python train.py --crop_scale_min=0.3 --horizontal_flip=true --cutout=0.25 --method="byol" --norm_position="pre" --parallel_block=false --patch_size=[4, 4] --projector_hidden_layers=1 --l1_shrink=0.01 --ema_decay=0.999 --adamw_weight_decay_other_params=0.05
Rows from block 2 of a small self-supervised image encoder, named by matrix and row number. Rows with one number belong to one neuron. Each number is 200 + 20 x the weight over its row's rms, rounded and kept within 0 to 999. All counts start at 0. After the name is the row's rms in percent of the matrix's.
After each neuron's rows are labels from the 100 images, of 14976, where the neuron reaches its highest value: "responds to" is what is common among them; "peak at" is the part of the image that holds the peak. Only what is clearly more common there than usual is listed. The data: simulated telescope pictures of galaxies.
# fc1: MLP up (model.blocks.2.mlp.fc1.weight, 768x384), inputs 0-63
# fc2: MLP down (model.blocks.2.mlp.fc2.weight, 384x768, transposed), outputs 0-63

fc1.716,316,196,200,200,224,173,232,200,200,200,200,200,200,198,200,200,200,200,200,207,200,200,197,200,200,200,200,200,200,200,218,215,200,200,131,200,200,200,200,188,200,177,200,200,200,200,200,200,200,199,200,200,184,198,200,208,200,214,123,200,200,200,200,210,200
fc2.716,229,200,197,200,200,41,194,201,200,200,200,201,206,200,214,200,200,200,200,200,201,200,203,200,199,201,196,200,200,200,119,209,199,200,180,200,200,200,200,204,200,203,192,200,201,199,203,192,200,188,200,203,200,200,200,202,200,200,200,200,202,200,201,202,202
responds to: many stars; star cluster
peak at: bottom right

fc1.158,309,201,200,200,189,293,168,200,200,200,200,200,200,197,200,200,200,200,200,213,189,200,186,200,200,200,200,200,200,200,285,159,200,200,278,200,200,200,200,147,200,250,200,200,200,200,200,200,200,233,200,200,199,201,200,194,200,195,232,200,200,200,200,275,200
fc2.158,299,200,199,200,200,195,223,203,200,200,200,201,202,200,214,201,219,200,200,200,200,200,200,200,200,200,219,200,171,200,168,201,199,200,151,200,199,200,200,202,200,203,195,200,202,199,196,200,200,295,200,202,200,200,200,199,200,200,200,200,200,200,208,195,198
responds to: lensed arc
peak at: bottom right

fc1.497,646,200,200,200,201,159,185,200,200,200,200,200,200,202,200,200,200,200,200,199,199,200,200,200,200,200,200,200,200,200,100,199,200,200,198,200,200,200,200,225,200,210,200,200,200,200,200,200,200,220,200,200,200,200,200,199,200,186,222,200,200,200,200,221,200
fc2.497,829,200,200,200,200,206,203,200,200,200,200,200,199,200,200,200,192,200,200,200,200,200,200,200,200,200,201,200,200,200,185,200,200,200,202,200,200,200,200,178,200,200,200,200,200,200,200,200,200,213,200,200,200,200,200,200,200,200,200,200,200,200,200,200,200
responds to: bright star with spikes; irregular
peak at: bottom right

fc1.521,021,202,200,200,202,196,185,200,200,200,200,200,200,230,200,200,200,200,200,240,199,200,138,200,200,200,200,200,200,200,201,207,200,200,185,200,200,200,200,191,200,208,200,200,200,200,200,200,200,235,200,200,197,201,200,188,200,188,53,200,200,200,200,331,200
fc2.521,012,200,199,200,200,201,224,202,200,200,200,209,249,202,158,204,272,200,201,200,196,200,182,200,217,205,260,200,199,200,180,178,210,200,181,200,198,200,200,203,200,179,197,200,193,201,195,184,200,210,200,24,200,200,200,207,200,200,200,200,193,200,176,207,206
responds to: bright star with spikes; star cluster
peak at: top left

fc1.584,336,201,200,200,158,163,199,200,200,200,200,200,200,175,200,200,200,200,200,246,198,200,199,200,200,200,200,200,200,200,129,203,200,200,224,200,200,200,200,301,200,296,200,200,200,200,200,200,200,143,200,200,198,199,200,200,200,202,199,200,200,200,200,185,200
fc2.584,347,200,200,200,200,192,131,202,200,200,200,201,200,200,200,199,211,200,200,200,196,200,199,200,199,202,188,200,200,200,320,208,201,200,270,200,200,200,200,134,200,198,198,200,200,198,197,200,200,185,200,218,200,200,200,201,200,200,200,200,186,200,203,201,190
responds to: many stars; irregular
peak at: top left; bottom left

fc1.185,019,203,200,200,79,207,204,200,200,200,200,200,200,210,200,200,200,200,200,173,201,200,200,200,200,200,200,200,200,200,206,110,200,200,187,200,200,200,200,178,200,248,200,200,200,200,200,200,200,180,200,200,200,191,200,198,200,124,118,200,200,200,200,221,200
fc2.185,008,200,202,200,200,205,195,200,200,200,200,200,218,201,217,207,168,201,200,201,202,200,195,200,208,200,101,200,204,200,187,184,203,200,146,200,198,200,201,178,200,198,167,200,203,203,196,205,200,74,200,186,200,200,200,210,200,200,200,200,205,200,186,221,213
responds to: many stars
peak at: bottom right

fc1.353,295,194,200,200,171,168,317,200,200,200,200,200,200,210,200,200,200,200,200,191,196,200,199,200,200,200,200,200,200,200,199,198,200,200,180,200,200,200,200,183,200,160,200,200,200,200,200,200,200,79,200,200,200,199,200,196,200,178,168,200,200,200,200,204,200
fc2.353,242,200,200,200,200,23,207,199,200,200,200,183,199,200,207,200,187,200,200,200,201,200,198,200,200,198,183,200,191,200,170,200,198,200,289,200,200,200,200,119,200,182,207,200,200,201,194,211,200,218,200,199,200,200,200,202,200,200,200,200,213,200,202,198,202
responds to: many stars
peak at: bottom right

fc1.445,011,198,200,200,214,223,191,200,200,200,200,200,200,173,200,200,200,200,200,185,194,200,204,200,200,200,200,200,200,200,203,158,200,200,227,200,200,200,200,215,200,36,200,200,200,200,200,200,200,127,200,200,196,205,200,201,200,175,235,200,200,200,200,211,200
fc2.445,005,200,201,200,200,260,204,199,200,200,200,211,192,206,142,203,176,201,199,201,200,200,200,200,202,201,150,200,190,200,231,208,254,200,257,201,201,200,202,189,200,248,274,200,198,194,203,193,200,135,200,193,200,200,200,167,200,200,201,200,198,200,198,200,203
responds to: many stars
peak at: top left

fc1.99,037,201,200,200,49,197,207,200,200,200,200,200,200,206,200,200,200,200,200,222,220,200,204,200,200,200,200,200,200,200,192,136,200,200,195,200,200,200,200,191,200,169,200,200,200,200,200,200,200,200,200,200,202,201,200,204,200,226,178,200,200,200,200,216,200
fc2.99,014,200,201,200,200,299,150,199,200,200,200,195,211,200,202,209,141,199,200,200,206,200,198,200,198,199,15,200,202,200,237,154,200,200,182,201,199,200,200,200,200,185,204,200,206,200,196,188,200,176,200,206,200,200,200,217,200,200,200,200,201,200,202,205,197
responds to: many stars
peak at: bottom right

fc1.481,085,200,200,200,315,285,197,200,200,200,200,200,200,90,200,200,200,200,200,205,199,200,198,200,200,200,200,200,200,200,202,201,200,200,201,200,200,200,200,169,200,201,200,200,200,200,200,200,200,158,200,200,201,203,200,200,200,194,10,200,200,200,200,205,200
fc2.481,054,200,201,200,200,191,210,200,200,200,200,200,194,200,118,201,210,199,200,200,199,200,201,200,196,200,149,200,201,200,202,204,206,200,198,200,200,200,200,186,200,196,203,200,201,202,196,198,200,426,200,189,200,200,200,201,200,200,200,200,200,200,201,198,203
responds to: many stars
peak at: top right

fc1.689,254,233,200,200,252,265,214,200,200,200,200,200,200,203,200,200,200,200,200,202,188,200,195,200,200,200,200,200,200,200,207,161,200,200,275,200,200,200,200,204,200,161,200,200,200,200,200,200,200,169,200,200,200,169,200,194,200,199,300,200,200,200,200,342,200
fc2.689,182,200,198,200,200,150,191,198,200,200,200,199,198,201,209,200,192,200,200,200,255,200,203,200,201,201,198,200,199,200,305,188,202,200,212,200,200,200,200,195,200,211,197,200,201,201,201,201,200,260,200,187,200,200,200,196,200,200,200,200,202,200,195,199,193
responds to: many stars; noisy; merging pair
peak at: bottom right

fc1.210,865,199,200,200,188,209,419,200,200,200,200,200,200,189,200,200,200,200,200,209,199,200,200,200,200,200,200,200,200,200,287,170,200,200,201,200,200,200,200,156,200,171,200,200,200,200,200,200,200,161,200,200,200,199,200,200,200,200,207,200,200,200,200,163,200
fc2.210,922,200,200,200,200,147,208,201,200,200,200,200,200,200,205,200,213,200,200,200,200,200,200,200,200,200,202,200,200,200,197,200,200,200,201,200,200,200,200,224,200,210,200,200,200,200,200,200,200,135,200,201,200,200,200,200,200,200,200,200,200,200,200,200,201
responds to: many stars
peak at: bottom right

fc1.543,277,200,200,200,206,241,184,200,200,200,200,200,200,216,200,200,200,200,200,188,208,200,200,200,200,200,200,200,200,200,164,195,200,200,148,200,200,200,200,189,200,153,200,200,200,200,200,200,200,85,200,200,199,204,200,234,200,232,203,200,200,200,200,301,200
fc2.543,191,200,196,200,200,154,104,198,200,200,200,189,177,200,192,200,200,200,200,200,202,200,197,200,199,190,141,200,199,200,171,197,211,200,169,200,200,200,200,101,200,257,195,200,198,208,197,202,200,183,200,197,200,200,200,199,200,200,200,200,201,200,200,199,201
responds to: many stars
peak at: bottom right

fc1.458,246,192,200,200,211,244,169,200,200,200,200,200,200,230,200,200,200,200,200,209,200,200,196,200,200,200,200,200,200,200,309,297,200,200,185,200,200,200,200,194,200,205,200,200,200,200,200,200,200,167,200,200,199,201,200,207,200,204,188,200,200,200,200,204,200
fc2.458,228,200,200,200,200,142,201,204,200,200,200,201,104,199,208,201,213,200,200,200,201,200,200,200,200,200,217,200,202,200,84,200,210,200,214,200,200,200,200,208,200,189,199,200,200,202,204,207,200,198,200,204,200,200,200,201,200,200,200,200,197,200,198,203,181
responds to: many stars
peak at: top right

fc1.383,442,200,200,200,189,273,190,200,200,200,200,200,200,204,200,200,200,200,200,159,196,200,202,200,200,200,200,200,200,200,209,235,200,200,63,200,200,200,200,150,200,214,200,200,200,200,200,200,200,191,200,200,197,191,200,161,200,204,253,200,200,200,200,183,200
fc2.383,407,200,206,200,200,211,290,199,200,200,200,201,198,200,204,200,207,200,200,200,200,200,202,200,199,175,193,200,201,200,191,198,199,200,213,200,200,200,200,201,200,213,200,200,234,199,201,198,200,201,200,362,200,200,200,202,200,200,200,200,200,200,199,195,207
responds to: tilted; barred spiral; small; winding: anticlockwise outward
peak at: centre

fc1.326,355,201,200,200,193,202,135,200,200,200,200,200,200,198,200,200,200,200,200,159,195,200,207,200,200,200,200,200,200,200,304,197,200,200,280,200,200,200,200,202,200,228,200,200,200,200,200,200,200,230,200,200,200,149,200,200,200,194,148,200,200,200,200,201,200
fc2.326,259,200,200,200,200,150,211,200,200,200,200,202,202,202,190,200,207,200,200,200,197,200,197,200,200,200,159,200,201,200,117,208,202,200,190,200,200,200,200,155,200,177,197,200,200,200,198,199,200,250,200,204,200,200,200,201,200,200,200,200,199,200,201,203,219
responds to: many stars; lensed arc
peak at: top left

fc1.548,096,201,200,200,274,203,238,200,200,200,200,200,200,202,200,200,200,200,200,217,198,200,203,200,200,200,200,200,200,200,255,197,200,200,153,200,200,200,200,136,200,156,200,200,200,200,200,200,200,288,200,200,199,200,200,203,200,149,138,200,200,200,200,316,200
fc2.548,066,200,201,200,200,192,129,197,200,200,200,204,202,200,204,199,208,200,200,200,198,200,200,200,201,201,200,200,200,200,229,210,197,200,179,200,200,200,200,203,200,188,211,200,195,200,203,199,200,251,200,199,200,200,200,203,200,200,200,200,202,200,194,201,192
responds to: many stars; round elliptical
peak at: bottom right

fc1.21,268,200,200,200,216,193,297,200,200,200,200,200,200,297,200,200,200,200,200,201,201,200,197,200,200,200,200,200,200,200,235,193,200,200,201,200,200,200,200,164,200,217,200,200,200,200,200,200,200,204,200,200,201,198,200,201,200,254,206,200,200,200,200,196,200
fc2.21,198,200,200,200,200,67,187,197,200,200,200,194,182,200,210,190,199,200,200,200,204,200,200,200,200,201,198,200,199,200,274,222,204,200,151,199,200,200,200,117,200,204,204,200,201,210,200,202,200,148,200,198,200,200,200,199,200,200,200,200,190,200,201,197,193
responds to: many stars; flattened elliptical
peak at: bottom right

fc1.267,180,215,200,200,188,141,119,200,200,200,200,200,200,209,200,200,200,200,200,196,200,200,203,200,200,200,200,200,200,200,202,195,200,200,198,200,200,200,200,219,200,245,200,200,200,200,200,200,200,220,200,200,214,213,200,200,200,200,217,200,200,200,200,224,200
fc2.267,106,200,201,200,200,211,208,195,200,200,200,209,198,200,231,196,230,200,198,200,187,200,201,200,199,198,256,200,208,200,129,201,204,200,233,200,201,200,200,405,200,67,214,200,204,200,203,190,200,224,200,206,200,200,200,197,200,200,200,200,207,200,202,201,146
responds to: bright star with spikes
peak at: bottom right

fc1.586,087,200,200,200,192,202,217,200,200,200,200,200,200,189,200,200,200,200,200,353,205,200,199,200,200,200,200,200,200,200,207,239,200,200,193,200,200,200,200,90,200,310,200,200,200,200,200,200,200,129,200,200,200,200,200,200,200,89,173,200,200,200,200,203,200
fc2.586,052,200,200,200,200,0,185,201,200,200,200,200,174,200,232,199,402,200,200,200,205,200,200,200,195,199,190,200,204,200,185,199,202,200,223,200,200,200,199,212,200,207,205,200,207,199,199,200,200,208,200,196,200,200,200,202,200,200,200,200,199,200,199,196,201
responds to: many stars; round elliptical; flattened elliptical
peak at: bottom right

fc1.304,897,200,200,200,202,119,241,200,200,200,200,200,200,198,200,200,200,200,200,198,200,200,200,200,200,200,200,200,200,200,119,210,200,200,199,200,200,200,200,189,200,214,200,200,200,200,200,200,200,128,200,200,200,200,200,200,200,200,200,200,200,200,200,209,200
fc2.304,967,200,200,200,200,199,207,200,200,200,200,200,200,200,201,200,195,200,200,200,200,200,200,200,200,200,198,200,200,200,200,200,200,200,200,200,200,200,200,212,200,198,200,200,200,200,200,200,200,200,200,200,200,200,200,200,200,200,200,200,201,200,200,200,200
responds to: bright star with spikes
peak at: bottom right

fc1.195,211,198,200,200,201,238,195,200,200,200,200,200,200,197,200,200,200,200,200,146,198,200,213,200,200,200,200,200,200,200,165,175,200,200,198,200,200,200,200,206,200,315,200,200,200,200,200,200,200,175,200,200,191,201,200,198,200,182,246,200,200,200,200,183,200
fc2.195,210,200,199,200,200,307,202,197,200,200,200,201,196,200,212,208,201,200,200,201,200,200,198,200,199,200,209,200,202,200,207,200,199,200,233,200,200,200,200,198,200,190,199,200,195,200,202,197,200,185,200,205,200,200,200,193,200,200,200,200,196,200,201,202,203
responds to: bright star with spikes
peak at: top centre

fc1.95,389,199,200,200,197,29,195,200,200,200,200,200,200,227,200,200,200,200,200,173,206,200,203,200,200,200,200,200,200,200,198,153,200,200,260,200,200,200,200,206,200,256,200,200,200,200,200,200,200,135,200,200,201,202,200,201,200,180,221,200,200,200,200,187,200
fc2.95,331,200,201,200,200,203,160,201,200,200,200,200,198,200,91,199,190,200,200,200,198,200,199,200,204,202,258,200,202,200,195,199,201,200,198,200,199,200,200,165,200,193,228,200,199,199,201,200,200,196,200,231,200,200,200,199,200,200,200,200,201,200,217,201,0
responds to: bright star with spikes; round elliptical; flattened elliptical
peak at: bottom right

fc1.61,170,203,200,200,183,199,269,200,200,200,200,200,200,215,200,200,200,200,200,282,197,200,193,200,200,200,200,200,200,200,228,226,200,200,192,200,200,200,200,84,200,211,200,200,200,200,200,200,200,86,200,200,200,231,200,239,200,221,183,200,200,200,200,199,200
fc2.61,172,200,189,200,200,13,208,204,200,200,200,182,201,200,77,200,198,200,200,200,199,200,200,200,204,198,203,200,197,200,195,199,198,200,184,200,200,200,200,200,200,212,189,200,208,200,202,198,200,190,200,193,200,200,200,194,200,200,200,200,210,200,207,199,142
responds to: many stars; round elliptical
peak at: bottom right